A small multi-label image tagger, trained from scratch.
Training: normuon at rate 0.0052, 3400 steps, batches of 64.
Data: trained on dead-leaves pictures: piles of overlapping shapes, 145000 training examples.
Rows from block 8 of a small multi-label image tagger, named by matrix and row number. Rows with one number belong to one neuron. Each number is 128 + 24 x the weight over its row's rms, rounded and kept within 0 to 255. All counts start at 0. Numbers have three digits each. After the name is the row's rms in percent of the matrix's.
Before each neuron's rows are labels from the 100 images, of 14976, where the neuron reaches its highest value: "patch colour" is the nearest of a few named colours to the mean colour under the peak; "responds to" is what is common among them. Only what is clearly more common there than usual is listed. The data: dead-leaves pictures: piles of overlapping shapes.
# fc1: MLP up (model.blocks.8.mlp.fc1.weight, 1536x256), inputs 64-127
# fc2: MLP down (model.blocks.8.mlp.fc2.weight, 256x1536, transposed), outputs 64-127

patch colour: black
responds to: mixed sizes; grey; dark
fc1.717 103:122142101102169177141123112119127171134113082146163105128119166165128139097127172121098098119178127147105129129120154115126061161139163158122130135090133119139094152161142169150171103138107187
fc2.717 089:136145134143128106123107158127153094143154172144075125135091114114151130161130109124170160144127151112134131124167077155135183108146096130134131087113086114105150096133125100115116160169108116

patch colour: black
responds to: textured; dark
fc1.291 102:110121159119117132157191114125098166122118132110139149094164122122105105104102139080149139137127095166136122113120109113140125165121090110135108084106137125116101142079125155127139141140145124
fc2.291 064:100116108137173127091144106160172086172098140154158131129105115122111116184126121112097166124131185148077146111116141103101131112148157140056164142158124113106139114153158095118113116122133140

patch colour: pink
responds to: textured; large pieces; grey
fc1.96 092:134119126172149112144170112145084124109118119121127107098109090127101114111151149091134151127119137086129110161143143153157144122126106156101128099149120123156100135175134091140109161129121157
fc2.96 062:090147114116129173138121098130158131122117159133135106168111115095151153137101098153108108102121113144119148072136107119127122131127100142157103140084070110134119157125115175148124110142141135

patch colour: grey
responds to: textured; grey
fc1.157 103:119149112142124154156159149135139124097116148137162126145134179138098098171134131157160126120161145094141164110127093149132127158125133103120164119156126180161152098113144159158123142112109144
fc2.157 085:081113144078120093126099104104152144114141117080137131117132127145118134094132112140108146155152124133141136130098130130119143157121149129110127129119107115131140110110153119136149164143133084

patch colour: black
responds to: grey; textured; large pieces
fc1.199 098:133122134119136119133115132124099143116099129108137109156151145112108108141120110110142195173128081096175104108082141119115129145110096150129153152136123133121101143124122115146123142121123156
fc2.199 129:127129129105140119170140077110131117118151129129114100128086106136153109143141125161115119112122122148137163140146115138092106163108176121099110129047095117150111127159124148079146066095100124

patch colour: black
responds to: mixed sizes; dark; pentagon
fc1.41 094:110116107140092108130122127124123096098140153124110089065136113155170104175145135115137087118111166141160099110135151143118140133154141166102123140076112145128137154134150125144152150139193150
fc2.41 097:093099110088100151140153145116067118126063124123134130180127145154140145115136120109085091144104137151113180164151128161132112138137098142104138159115155158128156145127080147120122093124115067

patch colour: black
responds to: small pieces; tee; dark
fc1.515 104:115161114110155117104144141086178148152159119128138130105128124142128097109107179112124126128125129150142139107103150113134109122113158114163168145150123147147148085127133116145145177075101165
fc2.515 115:100104136174119174167118139111105120104124089121103142149130158151119172124113066122110103131127127115116123143137125116106107140093109137136130119131120115141126161140129082109149111107096126

patch colour: pink
responds to: large pieces; grey; bar
fc1.447 095:174129149124163149130179146132133106131137113160144160116161096127136147097080136099112138145113108122155104149097114141119149125081103104126073073102129125138087114160120137101168177135132065
fc2.447 081:133133131139122125137131077142102144105173143165152148134145154097134124138157131110139095157125134130142186088102130113121166150150144175155129135156122156119105142142127176162116121113121143

patch colour: pink
responds to: pastel
fc1.278 114:159113080125154135146096119065106141174135089107174127110120084109132121113136088147150091119117094163080137110122125124152136113133131129093180081138164122141141108126139086133134122111118140
fc2.278 265:113141141106129115172170144126127104111097128171162075147160130130132083114115140104121113144112153158128139142135126092161119175102138143120112123148125093164168179125114122155127156128162081

patch colour: black
responds to: large pieces; grey; ring
fc1.152 099:158142011134144120108092112139153144156143120139140147125139128131141124097097146107120122130157184072118111070145076095131163111135133153082121118111106168124145141146111128137143116167144129
fc2.152 069:162116197131105155169152072142167131112136090114141101142128137129114161122099121123156122152128090156137098170113166153156118124147126149108121137104159139127124128126148152144076143146127137

patch colour: pink; white
responds to: large pieces; grey
fc1.719 088:119083153129172106156105176149148136137093132138116110148148093124156106151122159137089138186176106150109118112169149129105152109159101163138104138105147144106059162151146110109107114131129137
fc2.719 073:124140069104114123123085131148097117143106135122157122136116130144122123119115120111075157131099063138127175117115136135120126137114141138113099094076105108143105126113133139155122140094123074

patch colour: black
responds to: textured; grey; dark
fc1.276 114:134168146143099138168110098115117116138170167127135164121159094119155160114128108141143091151115109100060129126167150118112089091181154142122153135136122083092142085134099115136150123170113130
fc2.276 072:148164130111132080125142124135139148141126093122123114148156128131146104170112181132136125121120118137145150133127130097149152116090109115136095107125157144188150150137147133171123136156128156

patch colour: pink; white
responds to: pastel; grey
fc1.309 103:145083136135098096124113169142200149119137109113166152130106166142096121118137155149117105164095122112144141079126150112126150142107141142144144123121090132103148127112125101134145108115141181
fc2.309 083:129139118125131132112149133121095092164148141111135112131152141113125156121150105149131126121148119137129119149092102090114079119114101172161084127128153128135142106128154141123134130109133111

patch colour: black
responds to: textured; warm
fc1.603 100:118090107100142157145137123143120156151140108147174102136180125115126138121166130142149149166122090079089127101099127138113104107103128141090140080117156126114142120093071143172118141111164128
fc2.603 067:100118124139102111091142066140117142106149141074176112154149074140145153150114117141104125137106106157126102130148139116187145073138122133157158121106091156120154137173186146134128107123110138

patch colour: grey
responds to: grey
fc1.730 111:116127123099135140099097174113132177122116158138140120139115133109091114161141126156140142121142118151115113081123154098119115096136124121111182160105151130090155098122118120161119129092162165
fc2.730 087:137145123128119146146102139137185058086111108112127127151116133121137120102120109133133129137104133101174140157116106140122141180099139118138080109122130157124089137114142129128099120123120110

patch colour: grey
responds to: textured; large pieces; grey
fc1.668 107:159105153172139138154166095150125120130142119121128132131132109159087181145104137140100119123167143136127143095184151141138151129144117121145128121153087146099108102127148193172137108124118092
fc2.668 067:131145143136161145124143153144095152145099153107163133125122088141193090160170077081149148138135144081110151124129119100140116119126137148133110176167114146176171109131138096115124129110127140

patch colour: black
responds to: large pieces; vivid; dark
fc1.129 097:122121140131120108113116146126102108146138138131138076139150080108123158138139147154127105118148111129123113068071106133130119083110127170148116137141151133144133160111121111143106137117120182
fc2.129 084:162108115134136188099093119104182144117116097138178141160102126114155141136114089106147158171097152115136142168155135127082166127151109095154126121097123103113156085131129165142120105133152121

patch colour: black
responds to: large pieces; earthy; ellipse
fc1.625 092:129121125107127114146123141161103123119093122141131139105165176171170136130135124125137143088189127086123129149159136084158128117138148102144123123112163115110124130149113139140151108136137149
fc2.625 137:117094144194101135118135156065160117145088083116135115156158135118117124135130171102113111125120157135129119126103137139096144080171117119119090119113115110155113129113148124152111126187147109

patch colour: brown; black
responds to: grey; shaded; textured
fc1.382 102:145091166081156127113199111125113144115096171131121139103113110125110091101110153129115129133143099112126098138120131109124145176133130122140181112122167158113080158103143154134181150117108145
fc2.382 097:140139071110108092144081119131131133130140143119128126119153131111107090124156135160117154097129142145152138110099137135085143145089161128074102098053107141136107121141128155108138098082151120

patch colour: black
responds to: large pieces; textured; dark; palette: grey
fc1.419 099:130124095135156153127128109134151156105116141135142169091096108189087089102130158142113151141127128092116098094129141132148150150125187127111129146122083155100148108124162127126126141059087102
fc2.419 095:112157131094081085125098127155093131141102171075086136122114133103122150160141130095122111151177126128166095141103133102132159123157120116098095141104120127141090174138128136138106109147151077

patch colour: pink
responds to: large pieces; warm; bar
fc1.301 093:150125115090133150140106147152117094127125137152138083126159103117162160119115082097152115094110148093131136096099144092106121118123082115154134144143145162104143133069139133152135113164130114
fc2.301 117:142145131144104086123125065102160126139187118104133191141147156148144139105143147143061109161039132153098168153132114106115141102132115100131120128126120162142124100166120151146108135083109119

patch colour: grey
responds to: grey; textured
fc1.425 109:170135096165170161083109130196114115169147111126121128137113107126072117170151144123098126152128140098171122078130140161129151139104098163128123147120112112132112067142128110143106079118120096
fc2.425 059:128118113125108117122116162124108153133074124086142148123108133144148150101108120078108148108138149151118124149105144126171086161143149132124133107167147167164124165138191163139108143123108151

patch colour: black
responds to: large pieces; bar; dark
fc1.403 099:176162117139196136134097142133148113128135126142170164145148095126112142141063113090160105124065105137116128091085162087112089159135152148115105150104116131135128111128111125162141131134161145
fc2.403 115:101110141138144082118155100121138106118111141128130136172094175139122142116197146128109126162103132138136129177149115203132122107138147125116145111146169113123166135127129134103105102141126086

patch colour: pink
responds to: large pieces; gear; grey
fc1.128 103:165112103114106137137105125157155146124133109134134106104139129121156123053180099121133104142149119165132143163091131132098137097129117100088129126118142106165118128142120088173112122105170138
fc2.128 090:175133180133123146134122175101106158158105124109118187137150151097134136153135116148092197157053141127112119113131160125189109151117123145170118147120115147127169166131140124127127123156114147

patch colour: pink
responds to: grey; large pieces
fc1.148 090:172133104127116100130159135160173142143074130096095128119103133134114132103115120114097159161138127128161141106081168140147134111128105171179132146132135173148122115145158118137157123113139169
fc2.148 101:126141112097164144151082110095112144095132103146154131120168112174108099185147179110135107105104096139120117144151120115126146136126135135169122100171117113085134121111088150124095088113088124

patch colour: pink
responds to: mixed sizes
fc1.474 101:104128157162153106170154148136099135150138098152123120140177094150108108156086116109112151119142107137139148114157125131143111159118119159114147093164100117156118125119119119138173119129096121
fc2.474 081:161127086100097139108113132151162115079129120072103111117074134069147157096184084116150086133122125145122124132114122134137151145125150129178112128129119125116127106101127127099107100089160079

patch colour: black
responds to: large pieces; textured; bar
fc1.332 092:184115126084178135113152138063164131165120173125137103133125117139099117141115125094150132144126153100140123101127131137137159119147114138085090151097145131120095134073162094128138144143134129
fc2.332 156:130170121127128143142105089184134127121136113117126152160125126092099149134100124146148091090121129132128145152168120160124085113086137135061120143136120097117100141079179108115125128102136119

patch colour: black
responds to: mixed sizes; shaded; dark
fc1.616 098:145155105151107095125142154103110138139159113138179135137133126096110135120094148112163120178159121095159113113146116118130147165104104161105167098146133133167111117131139141179115091106115194
fc2.616 072:114120148095128155160140146132137101095151141135093124116133149159127143124137126139093181109154130128106149156124132157116143142103140101134073146090104130114122109145174100096115117103136085

patch colour: pink; white
responds to: pastel; large pieces
fc1.499 093:143056102125140092179148151088130131151098154092160121094137122101163116102147118145098154133101106135163195099139171054136121107118143144134130086146169138104115095161145123135170137088120169
fc2.499 153:147149120090125146112086108177115072057087098161119124102178118122129111123124157110111130100145135124092152124148129136136110184128155170110155150146136129157143134096176112121104126095113081

patch colour: brown
responds to: grey; large pieces; textured
fc1.636 099:109110100123111122116141154166118123133172137106136115135105113136133163114154129130157123113106086129085120131110151117120110113130090121141121122094177160164130067091144127103170113138091137
fc2.636 100:178128127121151100121110100113150138168116073168129111145164136106145124171088142140094084127142153105136109134141117100128198133106128109126129086071145113118157179124123122158114093100143176

patch colour: black
responds to: textured; large pieces; palette: dark; ring
fc1.387 098:115172077112111118130147120124118105173160143142114133173099123097125121126125135131134156136132140130122124125124123034136113099135095179169128148127077185129123146136108118105158185127170146
fc2.387 110:142130159158140144165123132121141134123163115074150139154110115176148110093112135132128168162132145109108143137160102155140156140102194127105102144108133119109137097132138147099090128107106111

patch colour: black
responds to: grey
fc1.375 100:089105122122099140142128099109146155120140106139115139115132150088096136126137141150147150166158096177125121110153148112106126125149069151134139120142135146101109133106095094151125138134100130
fc2.375 081:154138118117184086096100176085153088112136092114092106120164137139152111136174135137108119086077144107150133118054129141117112153125187133102138110158107137134098138124190143127108150081129085

patch colour: black
responds to: textured; dark
fc1.409 106:104105102155135153116150124097110130101063142091119148159131098140116121162109177081130167110125131092114125150103124130149114125112108148130142126134107128132162131127186099106101155153142139
fc2.409 079:170151170100164109148126133163144136126128109136160065119115169150105091103120123148132109125153141149154143101157145163116119095133224090151151152132171122129101155111134152139150131106129089

patch colour: black
responds to: small pieces; flower; star
fc1.546 095:134116119147132145108133100124117122119118115154144121112097120137147125171091105119146175149141147146144147159122185124110152151084155117161166134072117111100129091065154119140139139152126125
fc2.546 099:111122127143154122128130148139124100103122134107112172134100149185157162137129146070117113096125152123165152119130055110132091165127156117143152132143153152146141142092136141130128091143134182

patch colour: brown
responds to: textured; size: large; earthy; cross
fc1.650 099:138096097114148128098130135148105143143183139112139122132088133145082148137147137106140098115135133146087138116114138107087115151152137122111113159131141143121128101118131152120117108123131139
fc2.650 118:135155130160110143140160155074163086130104104159090156118130113116146081158124107150137148114165144128157109092131081090141155130109107154151107152103085093148085144125129084122126157109119145

patch colour: black
responds to: textured; shaded; grey
fc1.581 106:099095082106121140149137133142131126107136125133133146087166077143107127093121160117135109131142085116129128144090096116153112141149098150122149109074147167096103145141093136122142151134179185
fc2.581 067:092136161123155141111130082106125137134124102118141093179100116125147154133138140110087167124138121159144136075172148153146142091126122134119150132153116157174123113173128122126116129143103142

patch colour: black
responds to: shaded; grey
fc1.677 093:133145109157117149175147112088154137148120101128125138122083117122130150127157101151112153136125149106068121118149162086127122127143126146138108135098104144121129102152106106073148129165113164
fc2.677 059:166159127162149115084114151159150124145123152131121125110125108115171139108105143140131153096097148156168135136113145146170136147114124155124110114110115152167104150103130102163137112114115157

patch colour: black
responds to: textured; cool; triangle
fc1.745 105:123118133142109124137129139154133120141107073088141132087130153169147165111133133137138109116113142137117139124116123086142111161141093103127113132123108128098094152108126127105105145109098159
fc2.745 065:111112135105198129118142120122090127100172187159106138128113104116100112135126144123159121102155097155139077142114163088125118122135138140126137114117130130130141110108142118133146083145153143

patch colour: black
responds to: small pieces; dark; frame
fc1.463 104:121139168155128133176107114123127091115092144121084156155139160089107186137130132105162160109137095110146119114115118092120114099147147141128136145124147133148156104129135123122130122130137156
fc2.463 097:147179149124110130095129157127121122173127125115165086159110066143125096116122105162121087116104172167120146098117128146146076142124122116160138121116140149083128129124115139117146112132103103